{
  "train_examples": 72500,
  "image_size": 64,
  "horizontal_flip": true,
  "encoder_norm": "groupnorm",
  "text_encoder_width": 128,
  "text_encoder_norm_position": "pre",
  "text_encoder_bias": "all",
  "text_encoder_parallel_block": false,
  "muon_scale": "match_rms_adamw",
  "max_steps": 6000,
  "lr_schedule": "cosine"
}
Rows from block 3 of the text encoder of a small contrastive image-text model, named by matrix and row number. Rows with one number belong to one neuron. Each number is 128 + 24 x the weight over its row's rms, rounded and kept within 0 to 255. All counts start at 0.
After each neuron's rows are labels from the 100 texts, of 14848, where the neuron reaches its highest value: "fires on" is the input token at the peak. Only what is clearly more common there than usual is listed. The data: patchworks of several textures. In brackets: how many of the 100.
# fc1: MLP up (text_encoder.blocks.3.mlp.fc1.weight, 256x128), inputs 0-42
# fc2: MLP down (text_encoder.blocks.3.mlp.fc2.weight, 128x256, transposed), outputs 0-42

fc1.43 [134 124  85 159 146 134 141  98 107 153 132 103 127  96 125 123 122 105  94 141 124 158 146 132 130 142  89 141 107 112 184 117  82 162 131 178 147 112 141 138 196 152 141]
fc2.43 [126 119 106 155 147 136 157 158 154 152 112 145 121 152 133 140 130  82 113 142 171 178 152 109 135 110 101 108 111 124 155 141 116 130 111 131 156 118 137 112 136 115 126]
fires on: "," (100)

fc1.62 [153  96 139 157 111 132 130  94 144 108 163 101 134 155 152 130 115 118 108 133 127 160 105 152 127 144 135 151 141 104 123 136 140  85 112 122 127 118  94 152  95 130  92]
fc2.62 [147 101 105 169 133 159 119  96 137  92 144 105 133 126 124 154  98 137 121 137 161 145  87 167 113 121 125 134 112 140 119 120 148  88 104 139 106 102 146  95  70 132 143]
fires on: "zigzag" (100)

fc1.65 [174 114 186 148 128 117 134 150 120  43 159 117 113 120 113 139 115 133 140 165 108 131 150 107 127 110 102 152 114 130 120 124 109 104  98 157 112 140  98 168 178 120  95]
fc2.65 [117 117 138 141  99 164 181 129 143 134  95 148 122 112 136 132 182  92  91 161 158 121 106  97 129  98 123 136 163 103 124  70 125 122 144 122 176 120 112  99 111 140 118]
fires on: "spiral" (54); "rings" (46)

fc1.8 [154 146 144 117 133 168 117 149  97  93 125 133 106 102 108 107 125 113 103 107 140 115 136 140 163 137 148 126 163 131 120 144 121 149 157 169 104 127  96  99 159 149 122]
fc2.8 [128 171 120 152 150 178 120 133 150 120 124 124 111 108 130 106 118 120 128 148 126 124 164 122 153 115 143 122 161 129 113 142 129 153 157 150 137 130 114 131 144 145 124]
fires on: "bubbly" (100)

fc1.239 [124 136 164 155 124 120 151 117 119 136 109  91 115  79 152 116 133 172 133 165 157 115 154 121 185  90 121 111 141 130 124 121 149 154 103 135 110 154 103 178 134 106 128]
fc2.239 [128 120 127 133 139 110 146 142 114 181 105  94 110 166 157 124 135  95 100 166 126 153 156 139 135 121 134 177 161 124 169 170 165 145 149 144 145 150 142 114 147 140  96]
fires on: "," (100)

fc1.152 [122 109 154  98 115 170 156  89 160 111 131  91  99 117  98 135 109 114 130 123 156 123 116 142  90 154 155 172 150 151 131 163 136 161 144 110 112 120  84 155 129 135 123]
fc2.152 [151 145 178 128 144 127 132 137 141  98 108 113 108 143  97 164  89 132 127 160 141 131 104 141 134 121 121 145 131 132 136 156 116 120 149 127 119 111  88 125 177 136 102]
fires on: "spiral" (100)

fc1.105 [118 116 149 126 125 168 175  92  90 113  93 124 103  81 112 140 113 107 120 171 162 140  84 174 140 153 122 121 103 155 171 122  84 151 126 180 130 121 151 112 155 125 151]
fc2.105 [132 114 134 153 148 124 124 138 189 112 147  82 133 149 143 139 166 127 112 124 149 146 184 103  95  93 112 114 134 132 118 122 116 129 145  94 180 117  94 158 137 143 115]
fires on: "," (94)

fc1.242 [133  86 198 132 118 134  91 135 111 120 178 127  99 128  78 108 152 128 146 135 149 127 142 141 147 107 145 102 168 134 110 104 169  96 123 129 130 122 113 153 152 132 105]
fc2.242 [106 137 116 120 159 136 139 131 126 136 137 140 157 154 148 149 167 107 104 150 159 148 148 101 110 115  99 140 120 141 128 135 105 150 153 104 164 123 141 124 135 110 124]
fires on: "studded" (100)

fc1.30 [137  81 169 132 145 135 111 163 130 123 136 180 123  95 125 102 133 128 141 155 152 128 125 164 133  78 133 168 153 101  98 125 116 158 137 129  81 146 156 139 127 129 107]
fc2.30 [111 104 144 159 109 118 125 177 139 120 130 170  88 127 130 152 150 108 120 143 127 136 123 135 101 101 149 149 149 114 124 157 121  92 121  96 113 167  95 103 136  99 127]
fires on: "honeycomb" (100)

fc1.165 [ 92 138 130  77 151 112 122 124 105 117 121 140 142 115  91 146 145 105 108 163 106 141 107 108 148 148 170 132 188 153 136 143 133 139 120 142 101 135  95  98 136 110  95]
fc2.165 [178 124  85 122 128 130 163 196 152 102 124  93 154 149 160 186 174  76 113 133 118 131 125 118 104 153 143 153 153 141 136 106 151 171 117 107 127  75 143 157 116 152 104]
fires on: "dotted" (100)

fc1.2 [130 121 145 147 115 101 159 107 138 114 152 106 124 150 137 152 159 112 130 177 142 118 118 145 130 109 124 131 150 173 105 126 152 135 110 115 132 131 102 121  94  84 125]
fc2.2 [149 137  99 171 123 104 118 103 122  94 124 149 157 143 131 194 111 124 128 131 160 148 123 155 138 116 119 123 107 108 121 136 143 130 112 138 135 102 178 121 105 100 111]
fires on: "zigzag" (100)

fc1.119 [114 137 153 140 131  96 135 129 114  96 113  92 129 132 115 162 136  87 143 146 118 122 133 117 127 100 143 125 177 162  97 133 166 163 130 183  91 143 119 164 113  85  79]
fc2.119 [126 129 118 128 134 113 144  98 124  96 126 123 152 158 144 145 119 118 130 160 130 145 134 149 122  96 142 127 151 158  80  95 141 158 164 106 136 116 153 125 122  91 105]
fires on: "dotted" (100)

fc1.56 [135 116  85 122 156 183 162  93 126 105 140 120 143 106 106 122 137 148 126 172 180 124 116  96 143  98 117 138 161 155  59 112 153 162 145 141 113 136 139 141 118  99 139]
fc2.56 [ 80 147 141 163 136 132  98 166  95 164  68 178 133 127 136 141 113  90 121 109 116 101 145 143  85 147 146 136 149 103 140 124 172 121 136 146 109 108 134 131 144 129 112]
fires on: "dotted" (100)

fc1.151 [137 120 167 168 132 135 153  89 143  90 185  72 144 189 133 126 133  91 139 127  94 132 101 152 151 134 122 133 139 135 119 112 164 111 104 123 122 124 116 129 105 129 129]
fc2.151 [135 105 122 169 133 153 139  68 147  79 140  96 160 148 139 135  98 137 125 150 137 130 116 155 160 113 137 110 126 139 117 114 141 101  85 161 105  99 155 108  74 117 156]
fires on: "zigzag" (100)

fc1.80 [110 129 163 141 108 155 131 110 126 125 124  95 129 122 104 118 127 141 138 149 144 117 103 134 119 146 174 167 145 130 130 154 113 138 131 110 150 116 103  93 118  87 166]
fc2.80 [149 162 161 136 133 147 132 160 132  85 108 128 124 155 112 136 119 129 141 154 136 120  97 136 124 116 112 142 130 124 114 142 120 123 128 147 139  92  87 112 162  99 103]
fires on: "spiral" (100)

fc1.57 [105 132 164 124 130 108 142 103 149 146 143 103 149  95 122 112 130  58  99 133 137 133 133 116 160 168 145 159 122 102 133 144 130 107 119 181 111 124 138 141 131 119  98]
fc2.57 [115 121 112 129 146 168 145 137 101 145 119 146  90 143 130 177 148 122 121 129 147 123 157 140  76 100 122 137 162 190 131 107 159 152 172 132 134 129 150 132 119 136 120]
fires on: "zigzag" (100)

fc1.164 [ 97 113 176 129 157 142 169 115 105 106 123 129 138 130  78 129 134 119 138 116 131 120 128 142 154 148 131 126 121  92  88  81 128 137  87 143  99 145  94 123 110  94  98]
fc2.164 [105 128 128 118 120 107 139 110  99 127 164  79 131 163 112 114 125  99  97 157 137 139 135 141 121  90 142 128 126 148 118 101 145 130 133 129 112 121 154 143 104 107 112]
fires on: "studded" (100)

fc1.10 [121 121 137 115 150 115 127 123 103  79 123 133 134 135 109 154 164  85 145 139  89 116 118  96 136 138 158 139 181 166 127 111 148 163 125 152 113 104 134 164 130 114  86]
fc2.10 [135 142 132 162 100 121 141 121 108  59 127 147 139 142  96 131 127  96 148 187 127 130 111 109 114 193 103 113 132 142 108 160 138 158 111 112  83 144 140 117 109 126 116]
fires on: "dotted" (100)

fc1.141 [124 175 143 106 145 108  88 116  75 167 140 107 102 136 152 113  97  84 140 115 176 133 116 161 140 121 163 113 133 141 164 104 148  80 142 128 109 144 147 164 143 119  76]
fc2.141 [123 146 130 107 111 146 163 135 101  93 150 146 116 140 143 149 146 107  75 132 171 103 139 147 144 136  80 119 163 121 145 150 136 128 104 141  96  97 130 126 102 104  84]
fires on: "studded" (100)

fc1.91 [130 138 136 112 132 105 146 104 128  72 139 126 147 149 122 162 149  64 132 159 111 119 123 125 150 142 133 126 165 152 108 123 142 171 120 169 119 135 122 156 127  77  92]
fc2.91 [124 148  97 182 106 110 167 129 117  66 104 136 173 158 110 126 144 103 126 171 103 125 123 118 148 147 135 119 152 154 117 149 115 147 128 141 103 138 134 147 129  79 102]
fires on: "dotted" (100)

fc1.243 [125 142 159 116 121  78 104  78  94  97 136 108  83 121  98 148 124 124  92 134 134 148 111 148 128 126 143 135 138 106 186 137 102 138 117 141  81 129  94 122 136 118 116]
fc2.243 [117 137 165 138 125 100 136 106 128 145 113 137 125 119 133 170 121  97  97 102 131 150 167 195 132 108 143 132 132 141 162 136 131 116 124 115 100 118 124 120 137 130 105]
fires on: "studded" (100)

fc1.234 [168 103  84 180 139 137 123 110 127 124  87 127 126 105  86 150 199 121 118 141 129 171  90 107 123 101 140  91 120 130 123 157 114  97 106 145  89 129 149 127  94 142 172]
fc2.234 [117 114 168 138 167 159 181 137 150 139 174 159 125 148 122 160 117 122  85 119  73 153 155 137 119 141 157 163 165  93 114 127 142 109 114  99 129 150 114 143 134 129 114]
fires on: "zigzag" (100)

fc1.224 [125 127  92 159 148 120 135  85 140 132 104 117 103 129 125 144 108 125 125 101 109 143 118 132 153  88 170 140 111  95 105 125 106  67 131 170 101 157 159 149 124 121  96]
fc2.224 [142  74 160 121 130 145 144 142 116 127 193 109 110 109 137 149 132 129 124 153  84 165 121 169 110 150  65 109 141  98 153 141 163 127 108  91 139 120  48 137 133 139  90]
fires on: "zigzag" (100)

fc1.190 [149 107  97 132 121 111 144 104 115 142 119 142 135 134 101 169 189 133 115 140 137 159  85 133 122 115 123 107 163 116 158 100 151  89 115 127  69 103 117 124  96 141 164]
fc2.190 [137 102 184 140 186 159 188 116 148 137 154 145 128 156 119 150 139  78 102 116  79 162 128 111 107 149 167 149 136 120 122 146  97 114 128  88 152 108 117 119 121 127 110]
fires on: "zigzag" (100)

fc1.66 [ 79 115 185 103 131 133  98 137 146 154 142 129 111 111  90 148 130 118 154 129 117 125 141 111 134 168 187 158 143 175 133 131 139 158 145 124 109 161  82 128 108 150 103]
fc2.66 [131  90 132 130 119 105 145 128 135 186 149 162 124  82 150 170 140  75 111 168 158 166 163 140 133 136 134 118 118 109 122 163 108 157 159  85 139 139 134 139 102  80  80]
fires on: "honeycomb" (100)

fc1.111 [137 116 140 127 127 106 158  98 119 121 118 150 152 165 112 159 125 149 110 105 145 118 110 157 131 146 162 115 109 141 102 105 104 115 124 124 107 113 127 127 126 104  92]
fc2.111 [109 161 152 150  95 101 133 126  77  70 130 145 129 123  82  76 105 139 144 178 117 114  95 156 157 148 138 100 122 131 163 173 131 106 135 143  82 153  99 124 118 114 123]
fires on: "studded" (100)

fc1.23 [162 133 149 132 146 186 113 150  87 111 137 147 113 122 121  91 126 120 104 107 140 119 139 122 161 141 138 134 144 121 112 124 122 144 160 163 108 138 102  79 157 155 114]
fc2.23 [138 156 130 134 157 180 114 116 123 114 116 129 127 117 118  75 133 138 133 135 130 112 173 113 162 128 141 118 159 112 123 134 138 154 163 154 141 136 111 104 158 154 112]
fires on: "bubbly" (100)

fc1.168 [173 155 145 126 137 228 125 141 103 104 148 108 129 105 123 114 131 119 122 132 178  93 133 104 110 149 144 107 136 112  88 127 151 154 149 158 106 112 116 131 162 129 104]
fc2.168 [148 199 122 153 155 181  96 140 112 110 133 109 115 100 144 101 109 129 157 116 141  91 133 104 140 118 175  90 129 122 109 150 159 124 187 165 137  97 119 143 170 144 109]
fires on: "bubbly" (100)

fc1.54 [112 131 132 133 133 100 156 123 146  78 181 153 137 132  93 167 124 111 161 138 140 118 130 131 143  97 125 134 135 169 144 129 138 131 136 202  82 143 140 158 125 124 104]
fc2.54 [142 156 101 146 152 140 106 151 145 134 135 134 146 141 127 181 131 109 146 127 116 134 162 112 133  91 120 138 134 176 134 117 125 173 133 117 159  87 149  96 135 110 110]
fires on: "dotted" (100)